A small multi-label image tagger, trained from scratch.
Model: 32-pixel images, norm layernorm, width 320.
Training: soap at rate 0.0017, 11200 steps, batches of 128.
Data: trained on simulated telescope pictures of galaxies, 195000 training examples, 7.4 epochs.
Rows from block 8 of a small multi-label image tagger, named by matrix and row number. Rows with one number belong to one neuron. Each number is 128 + 24 x the weight over its row's rms, rounded and kept within 0 to 255. All counts start at 0.
After each neuron's rows are labels from the 100 images, of 14976, where the neuron reaches its highest value: "strongest on" is what is common among them; "lies over" is the class under the peak. Only what is clearly more common there than usual is listed. The data: simulated telescope pictures of galaxies.
# fc1: MLP up (model.blocks.8.mlp.fc1.weight, 640x320), inputs 0-159
# fc2: MLP down (model.blocks.8.mlp.fc2.weight, 320x640, transposed), outputs 0-159

fc1.444 [134 152 108 111 135 149 113 108 136 157 135 112 114  86 136 141 105 145 146 100 163 131 145 109 114 116 110 151 125 134  78 118 146 116 116 165 135 146 133 112 102  90 172 117 153 137 117  70 130 124  93 152 134  86 183 127  93 133 134 170 112 116 130 114 101 145  87  94 127 119 106 129 123 144 143 158 174  99 161 151  94 136 123 115 129 148 147 122 161 106 136 107 140 157 149 146 156 105 110 130 128 100 184 108  82 114 128 128  93 116 139  77 116 174  87 163 162 158 128 114  79 113  72 119 141 107 100 136 137 140 162 125 150 112 110 154 121 140 116 121 139 103 103 188 140 222 122 164 177 123 140 111 127 139  97 142  88  82 102 140]
fc2.444 [104 112 120 128 121  70 114 100  92 170 106 145 162 146  84  90 147  83 167 148 128  92 122 159 109  99 137 122 104 119 121 111 135 132 155  76 132 133 149  97 113 124 101 118 137 133  91 167 141 126 132 143 125 140 140 159 148 102 113  93 125 148 121 138 175  92 180 170 110 147 145 143  65 141 122  92 124 126 139 143 130 122  95  65 133  89 138 135 130 124 127 124 116 119 124  94 118 130 104 135 147 119 102 135 179 101 101 151 125 118 171 108 142 102 154 121 116 157 157 167 155 138 109 115 148 149  82 138 123  64 173  84 140  44 172  75 140 167  80 109 117 166 127  99 139 146  98 128 101 148 104  67 101 116 104 134 150 135 125 160]
strongest on: irregular; bright star with spikes
lies over: galaxy

fc1.308 [119  92 133 123 102  88 123 111 142  88 125 111 125 108 124  74 123  85  81 126 114 196 145 137 142 125 170 121 112 110 149 150 156 129 120  88 153 121 132 137 143 196 123 146 153 180 111 106 112 156  95 129 115 185  97 119 106 111 121 136 145 113 143 108 129 139  96 153 106 132 147 168 149 115 131 164 151 110 128 124 152 117 159 128 104 141 135 110 143 138 137 130  98 136  99 102 125 140 106 118 120 132 153  99  99 151 121 119 104 123 177 134 169 169  85 112 115 132 156 160 138 159  82 130 134  96 157 139 134 144 146 154 129 106 140 143 112 134 132 144 113 102 175 124 148 116 125 146 149 130 142 158 125 164 130  99 112 138 123 111]
fc2.308 [108 140 149 165 127 123 114  88  78 159 126 162 122 136 113 154 116 138 132 110 150 129 134 165 189  96 109 117 142 168 106 125 114 144 122 135 132  89 146 125 106 100 141  91  68 109 163 114  79 132  97 123 130 112 109 131 135 147 107 136 104 132 139  94 153 159 160 104 102 137 133 135 144 115 123 109 118 136 154 107 130 140 114 163 174  83 125 107 121 112 125 163 127 105 178 125 141 159 152 105 153 137 102 100 166 122 158 156 157 111 151 146  88 138 161 172 160  92 152 160 135 137 143 156  92 139  99 139 120 181 134 135 128 165 155  89 157 132 142 112  89 151 127 119 127 112 134 130 120  87 145 113 126 106 151 123 137 191 181 125]
strongest on: tilted; many-armed spiral; merging pair
lies over: galaxy

fc1.525 [150 119 128  98  99 130 120 153 139 140 138 103 121 133 106 126 124 139 137 122  90 108 157 169 157 156 141 138 132 118 122 138 103 149 143 165 132  86  95  99 110 138 128 118 176 111 115 103 136 144 159 138  76 151 135 175 124 182 111 100 147 125 115 137 159 127 121 136 132 164 142 130 136 131 158  88  86 134 117  84 148 120 106 105 109 120  90 160 103 175 153 145 138 143 161 150  86 100 123 150 135 154 126  71 173 111 116 120 161 140 129 146 112 117 101 117  96  86 165 129 137 149 100 115 129 156 160 135 111 133 111 128 137  83 120 132 160  55 130 114 145 123 115 148 175 175 126 135 100 124  97 115 113 147 118 120 124 170 115 144]
fc2.525 [106 134  95 124  91 100 108 136  91 126 107  94 137 103 143 127 104  77 152 125 141 136 129 122 121 152 130 140 105 146 107  99 161 142 117  87 146 151  78 123  84  92 159 123 125 116 116 116 157  76 131 156 150 132 111 156 171 119 133 163 117 103 122 159 108 115 106 109 167 118 136 128 161 117 173 157 144  91 111 170  96 112 121 135 152 148 137 123 116 123 141 112 145  76 101 108 149 139 146 110 163 115 122 136 113 148 102 100  92 172 173 141 122 100 136 121 143 143 136 139  57 156 133 102 140 121 136 155 162  84 144 153 112 173 151 129 111 159 140 149 141 125 121 150 118 124 123 184 113 144 157  81 168 122 149 138 129  91 135 119]
strongest on: star cluster; many stars
lies over: galaxy

fc1.401 [151 127 121 142 149  98 188 136 172 124 183 115  89 156 164 120 118 155 113 159 132 114 153 148 108  30 111 162 111 141 124 132  92 109 141 131 160 121 153 140 130 124 129 105 153 120 156 132  94  92 106 149 131 138 139 126 169 113 137 174 156 136 125 133 141 131 146 113 121  94 120 133 133 115 132 121 129  86 126 129 141 139 129 117 112  81 104 153 110 167 137 172 157 128 130 150 144 114 172 162 110 124 118 113 157 116 139 102  98 146 106 158 134 104 140 103  97 122 153 106 152  84 111 137 129 144 131 104 125  79 131 166  79  95 128 162 136 136 105 111 202 128 106 133 173 128 147 146 118 121  88 184  96 109 134 136 133 147 112 125]
fc2.401 [108 130 117 124 125 119  90 172 125 117 148 104 123 120  93 143 131 141 148 166 182 128 147 113 113 130  92 104 162 146 147 128 134 107 150  74 130 109  98 167 104 129 143 114 152 141 105 114 122 142 133 164 160 151  67 159 128 142 128 113 118 108 135 114 141 139  88 100 112 156 144 125 156 104 141 167 106 147  88 140 127 149 123 135 122 111 158 118 103 164 180 140  88 129 159 143 109 132 108 120 154 104 122 144  95  78 133  90 128 124 164 113 166 104 111 118 121 149 119 108 131 108 112 117 180 102 121 109 138 157  77 195  98 137 175 157  86 128 167 161 123 118 127 135 106  89 135 154  78 132 179 113 121 136 141 130 150  93  80  71]
strongest on: star cluster; round elliptical
lies over: galaxy

fc1.435 [162 165 155 135 191 111 119 157 124 131 149 117 132 114 158 106 158 141 115 145 111 124  69 136  95 136  95 139 109 143 150 131 124 108 113 133 127 108 122 138 108 119 126 119 190 175 149  84 132 107 148 115 114 111 107 149 109 107 128 109 173 154 151 135 150 116 174 153 128  86 136 125 144 118  97 117  92 139 147 103  82  93 127 140 104 148 182 143 159 152 153 134 158 120 142 181 135 133 135 119 130 135 125 130 117 149  94 124 160  93 119 143 157 141 135 144 140 155 130  62 100 100 100 113 112 141 126 136 153 113 153 126 166 134 103 153 146 132 109 120  97  92 170 126 123 170 133 131 124 126 101 113 145 129 112 136 133  95 161 115]
fc2.435 [122 117 106 101 171 129 125 133 142 142 134  78 172 153 167 133 105 109  88 100 146 146 139 122 156 133  85 134 125 114 126 102 130 123 161 146 143 159 117 116 109 115 138 155 156  95 113 118  97  95 150 146 141 161 112 110 155 107 129 122  90 108 113 147 123  74  88 126 158 132 116 125 137  82 135 129  89 112 143 128 139 131 156 198  84 155 137 108  97 101 102 118 123 106 126 111 141  86 103 123 111  97 144 152 128  47 155 106 114 124 180 101 106 109 112  82 134 100 116 133 108 147 138 139 143  84 150 131 112 121  97 140 101 118 166 116 143 146  96 141 150 133 169 130 147 130 124 151 109 153 123 115 157 103  84 110 156 153 125 163]
strongest on: tilted; two-armed spiral; small; winding: anticlockwise outward
lies over: galaxy

fc1.112 [100 171 155 103 150  78 107 123 138 108 132 144 126 172  86 146  98 108  87 139 172 134 112 152 132 139 154 135 142 130 114 125 147 175 129 149 179 103 147 136 140 153 150 158  97 114  91 141 109 155  98 142 130 118 136 141  64  79 139 126 119 110 136 148 170 128 148 152 172 161 165 157  95 107 127 127 127 149 150 172 127 125 157  96 120 143 140  66 103 140 150 111 121 125 129 134 151 117 106 134 127  89 141 146 143 180 124 136 120 100 167 161 141 114 133  90 126 140 136 141 105 156 110 138 150 120 101 156 103 156 146  96 114 110 117 146 152 141 172 128 118 131 145 106 132 111 110 128 148  57 165 139 130 125 140  68 111 146 138 132]
fc2.112 [144 104 134 163 123 125 109 146 138 119 148 128  90 164 119 110 109 160 126 120 164 144 100 112 129 110 135 145 124 123 109 138 136 127  86 115  98 113 101 131  99 127 143 109 147 148 123 129 151  92 140 155 141 132  80 150 130 121 146 115 132  96 123 104 119 156 139 121 102 135 182 170 147 138 164 109 127 138 134 110 118 134  87 171 143 170 100 108 160 114 132 182 132 151 151 177 151 166 126  96 108 162 145 134 120 139 112  93 165 111 125  97  93 115 140 136 137 146 110 131 106 115 193 160 127 156 144 133 132 125  92 147 153 128 124 135 137 145 121 164 112 181 140 148 107 141 150  99  95 105 107 115  77 131 142 133 131 103 118  74]
strongest on: two-armed spiral
lies over: galaxy

fc1.10 [133 110 101 115 169  97 113 111 114 115 150 175 112 137 147 143 135 111  98 126 171 148 136 163 130 167 137 138 146 114 136 136 118 126 121 105 136 144 167  96 180 144 132 121 147 133 149 150 121 125 123  95  88 137 105 126 124 137 130 120 144 152 117 119 103 114 127 142 129 105 136 112 105 102 175 157 114 143 169 157 140 129 130 112 138 116 156 148 156 149 157 101 153 158 110 101 153 158 122 168 144 161 155 156 152 104 198 145 133 148 135 123  75 108 101 148 102 153  83 134 146 146 165  96 133 125 132 138  93 148 127  87 127  72 174  96 127 116 122 115 138 147 119 164 122 149 124 171 159 167 159 118 125 102 103 158 154 103 142 142]
fc2.10 [134 140 134 128 151  96 145 127 127 137 125 133 173 130 105 130 126  74 117 111 125  95 170 143 139 103 128 150 114 138 119 145  93  89 116 132 114 147  94 156  78 139 118 170 113 140 103 137 122 165 123 158 136 153 122 149 139 138 112 146 163 137 138 138 103  82 175  88  95 114  83 129 108 166 144 128  97 109 153 109 144 137  87 122 146 144 146 106 140 138 148 113  90 146 139 132 102 142 174 155 112  70 111 111 137 125 164 109  77 116 155 102 130  92 149 124 199 109 147 183 129 114 109 152 132 169 137 151 148 108 174 122 111  92 155 141 132 126 136 105 123  93 143 110 121 132 102  99 161 109  82 143 150 115 118 157 113 141 139 155]
strongest on: irregular; small
lies over: galaxy

fc1.120 [117 109 112 135 103 160 123 102 128 164 114 153 111 161  99 130 112 153 164 126 142  88 122  91 131 119 150  96 140 128 147 114 124 121 118 151 113 145 127 145 118 144 132 118 176 151 141 116 111 124  68  86 139 144 121 116  63  90 136 126 122 130 176 136  95 107 103 102 166 163 112  77 145 125 166 122 113 134 147 141 147 149 120 117 157 160  97 122 164 170  78 125 132 113 120 125 104 123 123 136 140 143 135  95  81 113 125 153 137 132 116 132  90 126 100 103 143 140 130 117 125 150 137 123 115 113 106 150 119 101 146 136 143 105 147 135 116 120 166  94 157 132 146 120 105 175 131 115 141 149 148 104 126 128 120 123 107 100 127  93]
fc2.120 [124 111 146 130 159 121 127 105  84 147 126 109 113 110  94  93 146 119 145 116  95 111 135 145 184 129 139 129 149 142 132 136  97 150  89 132 121 152 145 122 159 139 135 106 138 155 116 123 109 125 123 164 157  89 152 130 149 152 141 149  84 165 113  84 104 156 159 149  64 108 109 129 121 155 129  92 153 146 117 144 141 109 125 108  82 119 125 118 136 125 144 145 159 118 143 140 109 194 106 129 156 105 139 165 175  95  91  92 151 129 131 129 131  90 141 118 120 142 124 119 140 122 118 112 107 125 148 115 140 118 147 150 132 131 128 105  86 143 107 137 107 121 144 110 103 146 117 126 123 165 114 145 139 116 112 107 149 116 109 115]
strongest on: irregular; many stars
lies over: galaxy

fc1.542 [143 101 125 104 121 129 137 123 119 146 125  61 142 122 134 165 186 119 139 125 133 164 131 139  99 149  67 164 100 149 144 155 122 113 130 136 159 116 139 151 107  91 129  87 115 109 135 118 166 154 119 113  86 147 125  90 106 135  83 160 115 117 107 132  77 147 102 127 108  95 125 103 145  86  99 125 120 117 144  93 124 110  90 154 176 111 145 158 126 128 108 169 117 111 114 171 139 121 158  94 175 109 142 136 146 119 143 111 120 115 127 123 116 127 172 111 134 119 135 134 139 129 148  56  94 162 178 132  83 153 136 114 123 112 132 191 156 134 134 134 167 108 100 126 129 154 142 113 119 147 121 144 143 104 133 127 117 130 123  70]
fc2.542 [117 149 120 112 135 153  91 157 119 115 138 151  93 105 158 107 119 128 117 106 144 151 155 135 159  97 123 100  85 109 138  99 176 122  98 110 153 157 111 149 138 134 149  88 103 136 126 125 106  80 121 162 178 128  96 148 207 144 133 138 179 125 124 104 141 107 134 149 105 140 152 174 135 147 139 158 122 149 119 178 115 162 143 118 105 133 160 111 130 143 108 135 137 114 104 173 114 135 134  98 135 109 178 144 109 115 108 136 134 162 143 164 144 120 142 142 113 166 123 121 136 121 120 135 151 109 127 139 124 168 122 156 101  79 149 149 114 170 125 145 154 118 158 145 155 129 156 119 149 120 185 106 148 135 117 122 114 143 129  81]
strongest on: star cluster; edge-on disc
lies over: galaxy

fc1.629 [135 113 107 120 131 140 111 119 155 109 149 116 141 165 144 161 110 112 141 120 152 136 136 157 119 181 134 106 129 164 115 121 132 138 104  97 142 102 184 160 142 155 175 108 119 104 139 143 122 153 168 139 148 147 157 114 100 124 128 105 169 130 158  87 192 107  94 148 151 136 166 136 107 101 143  95  86 115 143 142 151 107 146 126 139 104 105 109  86  92 129 108  94 121 100 112  78 133 126 162 100 137 119 194 119 130 106 169  80 119 154 118 109 145 123 106 113 149  85 177 151 129 110 106  82 163 118 144 159 137 128 127 159 111 110  90 148 151 129 115 136 142 137 115  83 128 175 144 124  90 109 103  49 110 117  96 143 120 111 102]
fc2.629 [120 126 124 118 114 163 173  58 145 161 172 127 107 142 116 141 193  89 150 165 101 126 149 118 149  83 165 119 109 113 123 107 146 121 119  95 125 123 101 130 162  85 119  94 106 108 111 125 113 117  91 112 126 175 100 131 141 121 107 136 160 161 168 120  80 120 134 105  98 132  92 148 164 174 126 133 139 122 123 128 127 148 124 117 130 130 136 125 132 141 145  82 159 152 120 123 146 161 116 123  88 144 126 121 135 157 129 132 172 122 219  97 125 136 109 125 127 110 176 130 142 156 136 138  84 122 104  81 133  94 125 119 121 136 119 112 149 115 124  92 141 122 131 133  90 127 188 134 135 149 152 100 161 118 163  97 105 169 123  76]
strongest on: tilted; small; two-armed spiral; winding: anticlockwise outward
lies over: galaxy

fc1.274 [176 142 138 113 150 102  96 128 111  99 117 134 166 134 121 109 112 142 142 104 117 180 110 123 141 139 101 128 114 142 155 104 119 152 133  89 131 129 137 102 113 137 154 103 138 137 123 135 139 112 112 173  95 153 156 158 122 171 125 177 128 142 132 112 114 131 166 128 118 135 103 127 143  90 176 115 143 137 137 150 135 150 141 202  81 116 116 155 103 134 153 116 136 134 127 122  97 152 127 135 107 126 156 169  95 104 119 185 126  92 118 193  90 131  83 136 132 146 100 137 153 136  40  99 139  81 133 119 166 143 142 142 104 148 134 121  77 195 134 113 149 112 134 143 169 173 120 140 127 109 131 108 120 112 120 139 168 128 126 123]
fc2.274 [115 120 104 160 120 140 135  92 102 132 162 138 117 108 132 100 110 106 176 122 131  89  89 154 142 135 148 121 124 123 110 117 167 125 123 151  82 115 109 104 164 129 155 114 121 115 131 127 126 145 141 131 130  55 135 138 164 117 131 143 153 120 137 128 158 161 112  98 143 111 174 104 140  94 147 122 161 141 118 178 161 132 124 134 130 145 147 104 115 101 122 126 145 130 132 143 151 113 148 144 147 104  97 141 138 113 103 115 142 115 172 141 140 182 132 116 137  85  94 126 124 113 184 174 149 132 134 166 116 128 105 145 164 132 154 102 150 108 158 122 153 130 192 104  96 129 146 125 148 112  96 129 105 143 135  78 121 174 134  52]
strongest on: two-armed spiral; tilted; winding: clockwise outward; flattened elliptical
lies over: galaxy

fc1.73 [109  88 161 132 146 111 168  92 154 141 118  69 166 157 110  81 131 159 145  88 135 118 108 109 156 171 161 100  98 154 128 150 131 109 120 133 157 154 110 135 148 152 118 147  89 147  91 110 129 138 115 159 131  90 134 153 111  77 142 146  97 130 133 115 133 150 128 142 143 145 107 157 137 128 120 133 114 147 116 133 104  99 124  96  99 101 103 122 108 125 130 138 116 153 113 141 124 149 124 133 164 153 118  92  74 106 112 104 112 132 108 117 138  90 119  97 106 131 113 172  92  95 115 114 120 170 174 162 167 157 152 140  93 128 160 103 129 120 113 137 138  85 118 145 146 119 137  95 164 144  78 100 138 115 145 118 140 122 129  60]
fc2.73 [166  47  90 130 118 127 105 161  77  79 125 154 137 139 114 119  98 154 111 133 120  66  90 138 101  92 137 128 164  93 151  89 128 147 133 125 100 135 175 154 139 139 134 122 174 106 144 103 112 106  85 126 165 121 153 120 115 162 126 106 163 143 109 118  95 138 130 139 150  95 130 106 119 137 152 115 173 108 132 116 128 135 126 159  81 153 151 129 147 121 143 154 140 106 108 129 127 134  98 110 151  56 163 130 106 117 150 112  69 129 143 119 115 124 124 151 110  92 124 155 132 158 157 166 105 122 138  96 146 149  65 161 122 123 114 149 124  92  90 120 145 155 106 142 170 148 141 164  71 165 140 122 132 130  86 136 120 150 125 160]
strongest on: irregular; bright star with spikes
lies over: galaxy

fc1.395 [132  89 154 100 124 140 169 123 148 139 170 110 124  87 132  89  99 134 137 151 100 144 110 115 180  76 112 130 118  93 167 100 127 112 171 158 122 108 118 119 158 142 102 131 103  93 158 163 149 130 104  88  81 183 114 147  96  78 149 129 127 132 116 161 109 150 122 122 150 155 144 123 122  97 120 152 160 103 162 102 144 126 123 151 108 112  83 105 103 129 149 106 190 153 132 142 128 160 126 134 135 135 135 118 105 164 156 105 190 119 122 153 138 115 132 143 126  99 143 161 124  78 168 146 157 116 127 131 104 128 127  92 103 140 151 133 125 161 147  99  99 141 120 133 143 149 126 135  85 128 126 159 143 131 107 123 117 114 108 121]
fc2.395 [118 135 108 124 136 139 123 122 100 144 111 126 116 165 112 127 136 141 148 140 139 139 177 153 131  97 171 127 115 126  91 137  93 111 109  90 142 123 132  77 164 105  97 141 128 138  94  90 116 114 115 160 141 104 151 149 110 178 110 132 145 153 152 102 124 147 121 144 120 110 144  86 110 145 173 107 131 100 127 144 158 134 112 112 167 149 161 130 147 164 138 129 129 148 108  96 111 159 113 115 112 111  93 142 103 118 142  83 139 142 146  93 130  83 160 100 127 153 111 128 133 159 152 126 110 150 104 116 141 149 121 125 128 105 118  90 132 142 140 144  81 109 155 102 136 134 148 120 144 168 114 117 150 125 145 121 125 102 130 143]
strongest on: tilted; many-armed spiral; winding: clockwise outward; two-armed spiral
lies over: galaxy

fc1.271 [121 104 126 141 121 132 129  66 117 170 188 105 132  96 158 141 120 132 136  89 138 129 116 125 128 174 114 153 107 136 153 114 110 105  95 155 130 131 135 113 140 137  97 161 164 176 144 132 150 139 132 155 156 131 145  75 127 128 141 157 131 108 133 138 107 102 132 149  85 101 130 140 115 132 159 105 109 150 155 110 129 107 124 128 101 146 122 138 141 145 112  94 125 119 133 133 111  64 102 128 157 153 163  83 121 154  84 173  81 115 138 166 166 140 133 137 132 115 134 118 117 117 125 107 122 148 124 133 124 123 172 105  92  93 140 133 173  98 171 164 135 150 104 134 139 137 118  93 149  67 128 115 121 122 141 159  89 130 101 142]
fc2.271 [130 158  82  97 115 140 168  95 119 103  99 173 168 150 137  90 122 128 128 154 104 133 126  95 119 122 138  99 141 130 106 136 114 155 143 163 142 149 143 103 168 152 124 117 126 115 142 105  95 110 152 121 120 119 116  97 107 151 156 174 109 126 119 124  99 133 150 110 112 143 105 137 115  93 159 139 106 113 143 155 133  70 100 132 120 129 129 171 114  97 149  87 172 139 122 145  78 114 107 121 144 106 126 146  98 103 106 177 119 101 112 130  97  88 117 119 118 164 136 129 142 109 119 104 101 141 135 123 156 132 107 143 153  88 166 142 151 125 103 143  89 109 109 156 166 159  83 178 119 170 104 140 168 145 174 144 184  94 122 138]
strongest on: irregular
lies over: galaxy

fc1.356 [126 109 134 128 110 166 114 148 164 144 164 145 164 119 114 109 158 140 121 148 105 139 168 168  79 136 177 114 106 143 155 123 134 156 107 120  79 117 145  72 121 140 139 138 155 120 145 107 135 145  90 159  82 158 157 171 139  77 144 128 103 126 141 132 131 122 131 164 118 123 161 119 113 139 115 107 146 115 135 131 178 119 111 142 150 116  78  85 108 179 145 169 132 141 157 141 114 130 116 124 125  96  96 144 136  95 110 162 152  93 144 143  93 115 131 136 172 102 161 104 108 130 125 106 111 177  84 144 154 117 142 153  67 126 122 110 155 131 146 112 116 132  74 159 142 136 109 125 137 130 120 119 147 135 130 131 109 144  98 137]
fc2.356 [126 136 146 147 134 139  98 162 105  75 126  57  86 108 130 146  85 140 112 139 151 140 126 146 157 165 130 132 144 107 103 107 139 106 122  92 124 119 150 142 118 143 120 163 140 117 138 133 137 122 115 147 143 147 138 167  97 155 121 150 148 110 118 120 108 130 122 129 139 110 103 134 155 168 104  99 129 111 109 129 157  80 144 109 155 140 103 136 139  92 139 148 125 185 155 141 128 140 138 120 128 143 135 111 149 118 160  67 120  80  90 102 112 135 111 105  96 186  77 159 125 152 102 109 134 154 126 159 127 101 138 150 137 114 199 126  73 156 146 145  96 143 122 113 146 137 144 156 182 109 119  65 112 131 150 143 114  98 127 141]
strongest on: star cluster
lies over: galaxy

fc1.331 [118 136 134 168 116 129 136 134 171 138 120 101 137  86 145 145 113 105 109 131 110 156 113 129 128 129 150 114 126 151 158 115 122 101 129 118 160 133 135  97 102 157 155 166 138 134 143 198 127 102 155 134 117 110 124  99 100 104 133 165 130 130 157 141 138 133 132 122 144 131 101 105 187 136 109 138 114 143 123 123 163 130 128 154 142 115  90 136 127 146 130 127 138 130 105 116 149 146 108 116 102 104 106  86  95 149 120  98 109 130 148 152 114 166  93 133 133 111 134 118  94 132 149 113 120 150 138 132 141 185 135 170 178 136 136 187 118 159 171 128 119 134 110 126 147 129  96 147 128 166 131 147  83 122 129 144 135 156 145 135]
fc2.331 [114 100 138  96 141 128 125 155 126 152 133 150 171 149 127 145  93 116 119 170 120 127 147 142 127 107 143 160 150 142 148  81 115 138 101 114 105 130 145 116 125 148 124 149 105 103 145 122 128 137  67 110 133  90 119  89 140 150 112 123 102 153 129 145 109 148 148 154 121 136 147 132  87 133 112 157 118 108 149 138 130  81 121 103 136 146 127 144 115 153 135 164  97  78  92  90 136 160 151 136 120 125 144 163 127 105 138 121 101 140  63  99 160  75 144 121 131 139 125 144 140 144 129 111 145 102  89 107 124 161 128  82 113 100 122  90 126 110 135 125 106 104 129 136 136  99 159 120 156 137 156  87 135 133 112 140  90  71 155 143]
strongest on: irregular; small
lies over: galaxy

fc1.565 [119 139 144 139 135 190 135 110 112 155  87 139 152 126 129 107 133  99 116 159 114 135 144  81 117 122 105 116 121 120 142 142  83 148 118 140 124  98 146 124 149 109 103 111 163 133 153 156 142 124 121 109 136 142 116 110 141 124 145 142 158 148 104 123 153 132 133 123  80 126 125 131 169 109 160 114 168 179 123  89 120  93 183 140 115  93 159 106 113 163 139 114 104 126 125 129 146 124 119 108 156 114 143 116 124 144 126 120 151 125 151  92 117 132  83 127 120 131 142 121 135 132  98 134  93 113 101 116  95 100  94  92 125 152 154 116  82 131 177 125 137 143 133 184 177 135 115 113 165 113 128 143 157 130 127 125 118 162 158  76]
fc2.565 [150 176 132 100 155 144 183 156 143 114  98 110 150  91 130 142 137 115 131 105 103 137 157 141 110 135 120 115 141 115 134 118 170 140 102  87 117 143 113 113 126 117  94 109 100 133 119 144 146 156 107 115  84  97 151 117 156 139 171 126 154 174 139  99  99 159  95 138  91 151 145 155 155 141  88 146 141 105 123 136 110 137  74 148 142 118 120 125 134  70 156  91 136 161 155  63 161 108 143 140 106 161 121 118 108 110 121 120 156 145 163 134 153 120 137 121 177  84 140 168 167 112 112 149 134 131 133 138 124 129 139 124 168 103 134 140 107 133 140  95 107 123 125 116  73 143 127 132 159 147 161 114 142  90 133  93 126 102  96 102]
strongest on: tilted; barred spiral; bright star with spikes; winding: anticlockwise outward
lies over: galaxy

fc1.388 [147 130 152 139 106 143 112 128 144 131 115 106 100 113 168 104  78  94 135 142 136  89 153 132 109 111 120 105 147 107 103 115 132 145  98 113 140 111 119 125 159 171  98 105 189 124 149 145 113 114 150 122 138 127 126 108 160 137 126 127 136 126 102 119 150 116 156 102 119 106 130 134 165  94 148 109 110 121 103 150 150 134 141 124  84 123 133 183 139 129 137 147 137 115  85  97 113  99 131 128 130 152 151 138 113 119 112 166 122 164 180 120 112 149 177 135 118 121 126 111 150 110  96 120 151 140 161 166 113 130 137 153  93 127 135 135 125  99 103 130 135 130 162 132 150 159 167 165 117 131 132 129 118 170 123  84 134 174 116 126]
fc2.388 [131 138 133 138 113  67 127 148 142 149 146 185 164 127 124 160 126 131 126 135 147 132 108 141 170 165 124 134 126 127 142 121 151 112 145 146 143 137 146 111 105  94 143 172 127 120 149 136 146 143 123 145 140 127 131 136 145 131 109 143 167 129  85  89 128 109  97 138  77 145 119 121 144 130  95 155  96 136 154 128  94 135 139 144 148 143 131 124 111 128 112 134 155 122 107 123  65 112 117 162 110 106 123 140 152 138 116 137  86  89 134 168 156 186 122 128 117  84 130 110  70 170 165  86 125 155 132 129 162 105 139 147  83 138 103 122 157 143 142 160 165 157 129 112 157 147  67  88 143 110 164 122 159 132 130 148 122 164 121  94]
strongest on: tilted; many stars; winding: anticlockwise outward; many-armed spiral
lies over: galaxy

fc1.270 [ 97 101 170 160 117 123 121 121 146 149 142 123 128 127 156 128  91 118 134  92 134 140 129 115 137 127 142 103 116 150 135  91  86 103 118 136 131 131 188 109 105 157 166 122 105 132 160 151 121 113 153 166 148 126  97 120 137 105 125 159 116 151 120 124 128  76 136 101 102  69  86 121 115 133 147 172  95 100 119 117 159 130 111 116  94 132 118 161 134 137  90 115 124 106  89  98 115 124 117 117 143 101 124 151  97  92 127 166  65 122 164 144 148 140 157 183  96  97 133 118 114 145 153 115 156 120 173 113  89 129 137 122 124  94 138 125 113 111 145 128 125 114 140 150 143 179 140 121 134 153 107 101 159 135 105 166 110  89 141 148]
fc2.270 [161 101 134 112 145 109 122 107 103 136  99 168  98 132 153 129 128  97 134 134 114 108 101 103 103 101 111 139 130  84 113 168 115 166 150 172 150 148 141 104  61 133 119 116 125 152 110 111 128 107 135 113 135 127 140 142 107 136 126 106 148 127 153 111 129 106 128 108 121 130 151 144 100 106 154 100 124 138 174 129 136 107  83 103 152 132 136 134 145  77 154 158 116  84 115 125 122 152 126 122 134 100 136 128 145 154 112  84 123 157 137 115 123 148 142 109 164 130 138 151 114 161 104  80 151 168 113 119 155 112 135 154 161  53 129 143 139 117 180 156 166 118  88 124 150 164 110 168 107 135 133  91 144 149  61 131 120 115 106 149]
strongest on: irregular
lies over: galaxy